config.yaml
encoder_activation: "gelu"
encoder_head_dim: 16
encoder_layer_scale_init: 0.01
decoder_bias: "all"
optimizer: "soap"
batch_size: 64
Rows from block 5 of the audio encoder of a small encoder-decoder audio transcriber, named by matrix and row number. Rows with one number within an expert belong to one neuron, the router's apart. Each number is 500 + 25 x the weight over its row's rms, rounded and kept within 0 to 999. All counts start at 0. Numbers have three digits each.
Before each expert's rows are labels from the 100 clips, of 14976, where the router gives the expert most weight on average: "lies over" is the class under the peak. Only what is clearly more common there than usual is listed. The data: babble in 24 made-up languages, each with its own sounds, syllables and stress or tones, from a formant synthesiser.
# router: router (encoder.blocks.5.mlp.router.weight, 16x192, trained with AdamW), inputs 96-191
# up: expert up (encoder.blocks.5.mlp.up, 16x48x192), inputs 96-191
# down: expert down (encoder.blocks.5.mlp.down, 16x192x48, transposed), outputs 96-191

# expert 6
lies over: /k/
router.6:528453491505501475505491477477504472509513506478487543519459466515459448480496463508516454533475525521522498506504476466483511550518492512525476516487539503482521495563513529515532468519461476489527506518503539515481508475532527486496516495496492484492503505504471485509479492474503490525
up.0:519509489552483495499446488492566510521445458493491524533523501525474424523510495478473499501452491509456432492503541503502510497512489486462523535506482498485523466505500490530510513502459467493512505492480489504538482490528553499530521451516523482460520507478498523525473511488467494537
down.0:510506526467497486509511495477514488503487496504517447514520489516504505518545525492518496541497521527524488510517498512498455583500516476513472561457549500518478542534497481510494529526491469504509476486485513469489471496539494466459483536492494499511504465497497502508496483458493482512
up.1:492468497533499493523473511536499476485469532560496548483498512468486491504480488509507490523508509502495492491480546505478532512481487518521506514499464500531470482503506496490546514476486497499505511505504476504462518542491556500521464522490505480544465513489475509480503509495516487520
down.1:498516487494528485489537504451516487538548504438526480476484497483493502541530535522503493540487494460509487486542488461516499533483487492493526504547521499489525564471502493505480504447472503459487449546482486468507523539520501503525514479486473510510540470478513483512502500544493441490
up.2:496469493521487534445472517481541493529471469437515493514501510515497473498557530489503553495474519494498506501520547508489573498536517496471514502531479496484541554492483509477528479524489543487487531543486501491530495481463524466475507461533492501510482533478505505486520457452478478477
down.2:524501506522456483479559512508509510513470476522486510462488519482491531535482481516534517519456525486523507509527507488472547478471540514472472554474517506520458498502533479480537488485497478483472513530515553531527500557556512521499476490511508483471514503494477488490531529477483489485
up.3:499524481496497478461468544469476509516512491470497506534535523528516519508492526544489490504506509468505494510494487498510475525461508485542461426478512488520573481493493509476527493492483559499474524494549513512522537536506534532457547512471477472467513458503502496509484524501469515521
down.3:467479485517505503495509483500476513504511464530501537508493469536478504499502526518499442509551517555512501471493522511478498514514523536547518473509485508480503473503490493529497496532505519498460479512481492498491462496507500489488484530496522496490507492477549523466461460510489523469
up.4:508486503450463528477503514533532447532510529521501455523505477499533524539496520483492492508570490483543501506477511532494494476486555501481498487521466469439556488490481478522469511522492468487550492474471457496503453492530506523502531504507497523530571515516496532519487511520491513520
down.4:515497503513509529480482500509510535525472494495475497500465521501483498489486515511516529496522532506476501517485480480492510505523515510510460496513460508480474483508464472499514507543490545492489498505510476539538488525438493454533516481554527471524503534450533535507512511438487474518
up.5:512514472505495484489496469480507483497478480539489531503486482517496522496469501515478483556493477531527434511485499530429537504543527486464481504526479491511487508521501449493526508511472467465492488526492539532484502506482509554498446512516469533520509525499411496515475486467487516499
down.5:505512510517503459432497500486504499502508488528508509482459515495475500534493447532502476517481488433521527508491487475535550521499462489511503510537524486539495558503536464503501509493507504530474491488452470454475507510543469461505489462516475509462506470501504496494504484505515485483
up.6:529538494538511465472545497548483556500501497540532506479497490465584483494496494510514480498515480500528472490509500557512521506514509491465521499531477495557518543479520498496492507495507569474473474472496478480467501530511485514497497468486501492537490472506501469474510513477460499461
down.6:507518450532502497463481477514497500503520502502517507499487528494480491496506478508476472436505558512513462454467525440474507475473523509488536493505502524453447478525472499503526497485490497495479467493533502462475551496534476519508495511581474546513482510520512488477509515496525553469

# expert 12
lies over: silence
router.12:493565553486505513484489461511510498473553514518511475472519497480521497496485492492519524516494437481494446492486527491529517510479542463537472482463483486466552555506490477485520533524493478500463504476523473517487501471479504500465495557508506497496467529483523559482535473501502466469
up.0:468461500495474502475486514505492487536486487498489491499501497476494480555495472494496476462522468531569508489504527498471514549489507487537535477507445518529447526496519500509525449479504478491528483501491545537496526487496507511494522502455516505547527491511494533523494517539475495441
down.0:488485481514509530502531500539504485514503489538485501473562507446484482531491511462502453532481499528505524518495495535489480496518474537550513492532557494508537528526505517493536469493529482511525489488500557496504504526534506481494461458478499483477466519522472491516504468523495503519
up.1:472536509501508499465480490501545496457460475546486468482508442477490529493488483498532537564522482443556465508498477475507481494528464473525476473498503510486536497509504502459511551544449528452505528486467520516520480490512522542493522533528479489514489502474513535491546496537539488479
down.1:489527530541459518480503548490502507462507571477532487513546496507502488501494520498507527501504483498498525524501540445469528498533506519509539503501523467510519528532509509479512488532446499485480524529465450498523485502521492505509500535526543499505489537477487505525480478545503455468
up.2:523532476471512534461506476473494470515541476466497484506487554516535435449501557504540486522525544511486500502493483449551500485508482525509501526497486498488463485509527489529496533517547478508468504451470488459481518509516482510477469493499510487507486524503501495493485464468509492540
down.2:541452509519494508462524519527473491487498518489486471491467494511466463515508511455485480486588513526497489528522499547490498512504553505442549525540494496458535491493491495529471468454540465513494519512496510517498468472497513463507542520474508457527497513515506476535493486491486488507
up.3:470521468538498487482526512501516518485493476473512507483479519565488494506498526490505500484524529484518488529493506481471507501543443526473501468528471472477538465511509457502490495461483500502502531464557475483502500578515529544521523482501488541473492501504478494519466518529474494523
down.3:474465531494500499528516490513492513497517451491511497473465460532526481504503426510520529481488492458479522488493518491515471524495495509490507495489507470521478508494466508477493503537491465537470511540500532501531493430485489478490510505517552500488519495526457511482510505475508536526
up.4:502509495523476413495449512520515484487497466499509513544461489492480513496496484497504493483504553491496506496502492517475519489470459524483460490462583460499525517512485506525478498500513487514495511508532474538482506466534488526506486529493480518502515492488526486511497558513488512567
down.4:458493518488503500523509499452502480485509466507517429452510438506522507484502477500475548510466512514489525498529470526513489478522555501494442555473467501465444474492496507481514490504464531538482488494535463498569517502466499508517493524496506502488481437502476474478489497492497512486
up.5:471488509503501471507487523527494499547504465489499490516550476472513528508527558488554510510514513530488535476482538473527515502487547455493489443502460495549489512527507520519524529496494526517475478509478485479503548491486463472478521489532490507556473476515526511490502516526511492488
down.5:465484525520499502516490517503508481499530552499543540491530520522518514484521505524484463506486487506478510499524518550473510514485475500487484471561473490473501533486490501506475484463485506466486488473506499475464490518509534491461485495473497479478573501501478499490526502488505499532
up.6:472528506488512573466547492450490474526486480481501444507495499517522494501547528453516503446501481537511515501493497470547543473499504496488488528517481498541494509525509484500477507507533517542512516490496472504520506539529527505525510520488510541538484544531460458477483501474497494531
down.6:493482502506529472499478459501530494507506488468505525520485476524460461508495515494471477529522467501511467506490497550518483520502471517524565450506437501537488443499480509520500535478494493465480450494474489467468446453490513458494462524473469532499480509500553512485491483516538503507

# expert 10
lies over: silence
router.10:512482522489517486484510517476464492580483514482493512497482475491548479400501496437519525492508517438504466517516497473447535497496494477516518501518510513545490472491513549503512495471508476499527504502489510505509466541515462488484462501499469527416503464510478444512520495519511520497
up.0:498490488520504506486520499520495534512499449438496522489503515490515505507493494473467504497537470468502485498527484487481509489472495503486548464502519512479519462499527480492498453475471471491529515464478536508483478455526519448530521488530499538490477515476443512514483514464486541551
down.0:491488505501455516510490523505523504478503558507533529496549517504524458481529502477491518509484511518518493505487511512514528496515575558491502522477507478521484500522516509496511499497510475511524504516513460526498487488460532473519528538516503500513509470463494510479462495536523536512
up.1:528485481494507494465530461519506483523493509537497512480527530503549542521494528463476513483532505479542509489517488460569516480483492508496491487519512522499481503442516482511485530459513502507457545449522566458480486490471519491532515507470547500504490522505515469475492497494472545472
down.1:514494526552521504444482552487484533538468488488502495492516437524497452459496527472458498467489502479514500491489514502479501487496539507481538518513505515519490464527486492494459490496523493504513508535519477551478510491489485544511537508541520499492487488518475459518493503450473507500
up.2:497492518520488530498465486490458510456492469529473455470511500480516457473446543557548510512527540551475541499472500497485504515502490488484533507473507488494513519482484499483467495498545532541493519448523492493481470486500479494495463518501519518511462503499490509490519480487547493557
down.2:488549512514542486524515471506524516486513484486510488490453504468496477491499480475512498550580508582566496488535520488536524502511521518491563506461472538489517485530509483495510457517529463491513530504480520527470470513462476499535463480475508507476493483484509505477471502472484501517
up.3:491515536484500507503498494470490433489484485513499506515494496496476495500470492512506440567489515537535488492498491507548505489477524451499512479473529504496509475508491516493559478494472476496514467507504466521524524535500524516508444541497495509528508494522527502510483502480501518503
down.3:450507484459496465505503517499488513504512473577526478492479519495505499513502555505488536468425492480490500529521522524498491502495484476518557515487486494501482502497519520507483516516493491501521495483531476524517491555473484506502483478495493503485526508494462488509516460549498519481
up.4:471495493461497497491469482487451488514476489443495512503487492494535503451500528503534538507539466493472477502533524483491463475493482515459499404516487496518473517491513507529509509495508545468514481521508450491489456523472499497491471493520519504462539515511489512501520506476489512481
down.4:573475505508499505508481538466504508497509577526484499475540531520490487521475461502479458487519482521528505528482476494496503502500468496465505496512514516516545452487472482500515478513511502499515525514547493455544497499526489530489538511489504472498498515508505489514487518449521512452
up.5:512492481531481528617481493488505461493503466511504494507496527530527481528499539555508465490498504507480488497521475518529460472469449531512441515494514487502564498535497509521490500507512471516511507498486486503553491510477533496496491521502530543481470526502446489505488525510503483489
down.5:524523496508497524460489464505470492499462549497497483511480538522493540472485531532500444434492513515469542519492496506479502498483498530527564488507500512482491483530503495513508493494503466482514512489482535511467488480560539495527451518507518496485500456499508505525527490499517544524
up.6:508502501531488567501500519491478535499485445507482453462512539482530494465474423513532522430552518526542476527519515514470475453497530467517468508505529499514514497478502485504509536497546502517506530481524486477541504510523528489510476550494535506531516529519497508486513498498504467497
down.6:520506489498516509484466451478483502477513515518503501437485546501496491498482466532529502472510463474518518479522471499522535490487434480470478482516491515472433484505475506511480509495549505495523512494472465444492523509502458490445470513498548495480507475459517471459529488505524483581

# expert 8
lies over: /ʊ/
router.8:492492489481515515504525491524512472553492521550508492491528526474519497468522470450475480495508485495480497503513512499479481475464512553493483495515486524451484527486509497508479497512482528541489520454482461496470485498460513511527526472434470536535509488510508434518495517508517499540
up.0:494482523503477510549521527477558479459557526473512533451485535488512515499470471496504519457492502490464499499505548523505507512503516512517526475541528509476513499490479518492475515468504554485483475474473524514534468507474518498494497491483463480498485521495473507479514496512545465512
down.0:514521496476489515548544499455519446481535500512486509501537534552493481519485494517463478487528485521516533524497515453430516504487461496527472529486464489497475484514519511490513464535467505505503453485546508557481502492491503527567488504475467488520486483483503496493490502483502504511
up.1:509484499500477467503504518505494517491497524495494496476547467548488521471495515545503517498461485485514480521537485474491460535495520507479465541458465523519461501508503511494503478542526519503529466510494491548512473544529498514468453498483518498507485509532501486492484479525474536519
down.1:498483501506505512507483465476487520507522487517552506487479466484516510493493499454528502496456476498508483508487490501484527477502541486506521480513560506509520527487495538496459525494451508527502493484495504524480497471505496514488544504538471501518538531507515540503508501482498539471
up.2:478510540471544441485503477437471478482483525476523492515526512511491508503492516474542489492499519490544512526518441469558481510517533518480479516503531476481504496507526513494479485562495511537477499505491500494473547506490562508516532517513501480489516459509512487516507487527486510512
down.2:457525509536511468479483497476474555515511492503521478499500468470485511533489508444518498467504493504519506480481485501525438479504492495482527495480477520508518474515496527465483499542503495485483488527501500439513449479470510520482523533519489481476506470525485545515523508506553459506
up.3:533490492495476463527506516468531491509436527457468506438457473527530531526551551521522493542469472496520464468474493483531484478482515541530480463523512502474531524525489517532518497519481502513523482508502484493491497498473518521516471499490508550467465537494454525494529484518483460495
down.3:528499474514496495536507492515508484450494486507515509528482531488470493517511514538480543451474545520493472507507481466510493548506519537490531471508515499477498486541496480474514474490524511514532488503527471476500502483486492462533498461482464479486479485529526525450510496466505498488
up.4:516526532515504487517502516463485499537479513537528481485474502535474455541476521505501452475508498473508522522491482485466456495525529551535495495526467532495507527480477506493525488479495503502488553499518533550464493489510474485507487471448492449518467562503535520489516558508486509549
down.4:535503509471504539489477546521518471477484498466493518520487489522487413478511520563481508490468470532524462494508528556509522502475490503440515506527515503520485501505504501476504508491502458535518494518516478496481456478474503531522463460501489482510482530504512538494489504509528491482
up.5:517517496521510471490476490531501507463483531476510453493488499480464512492504441504481465459530584448498524495501490467538472469465516513501503530489522471503536489467509520510475513511495501452488516524520524535552519530470534463485475499505487484468544495495523512482529471479513503493
down.5:465499473481508508517510532527476496495498475495511464485492481475499489483498500472498490516498566494515484508446512502549504532470512468514512432503499499496531507494522472493484516457512498511462551496509542503521501522477493497504487525474459468518428521513524489509511528568501447506
up.6:498474444538501519552513489518510496481555488509491509500527452550533500502512483533487491537496515580507484477500480492462504456502489497502502501494530500475494488508490509494536515522494534480504484483484499505501514518497499471523490485459485490474451520522485486517495506529502500505
down.6:520503517507528543520523493483537492480509523532502530484521512463491495500505546505486493458540525515492489526488496451492560489476478472500476479503567505443471538502513516491501511492521515500482502510476548494461524488532468506505484481504506472522523498532518504502507472516522478475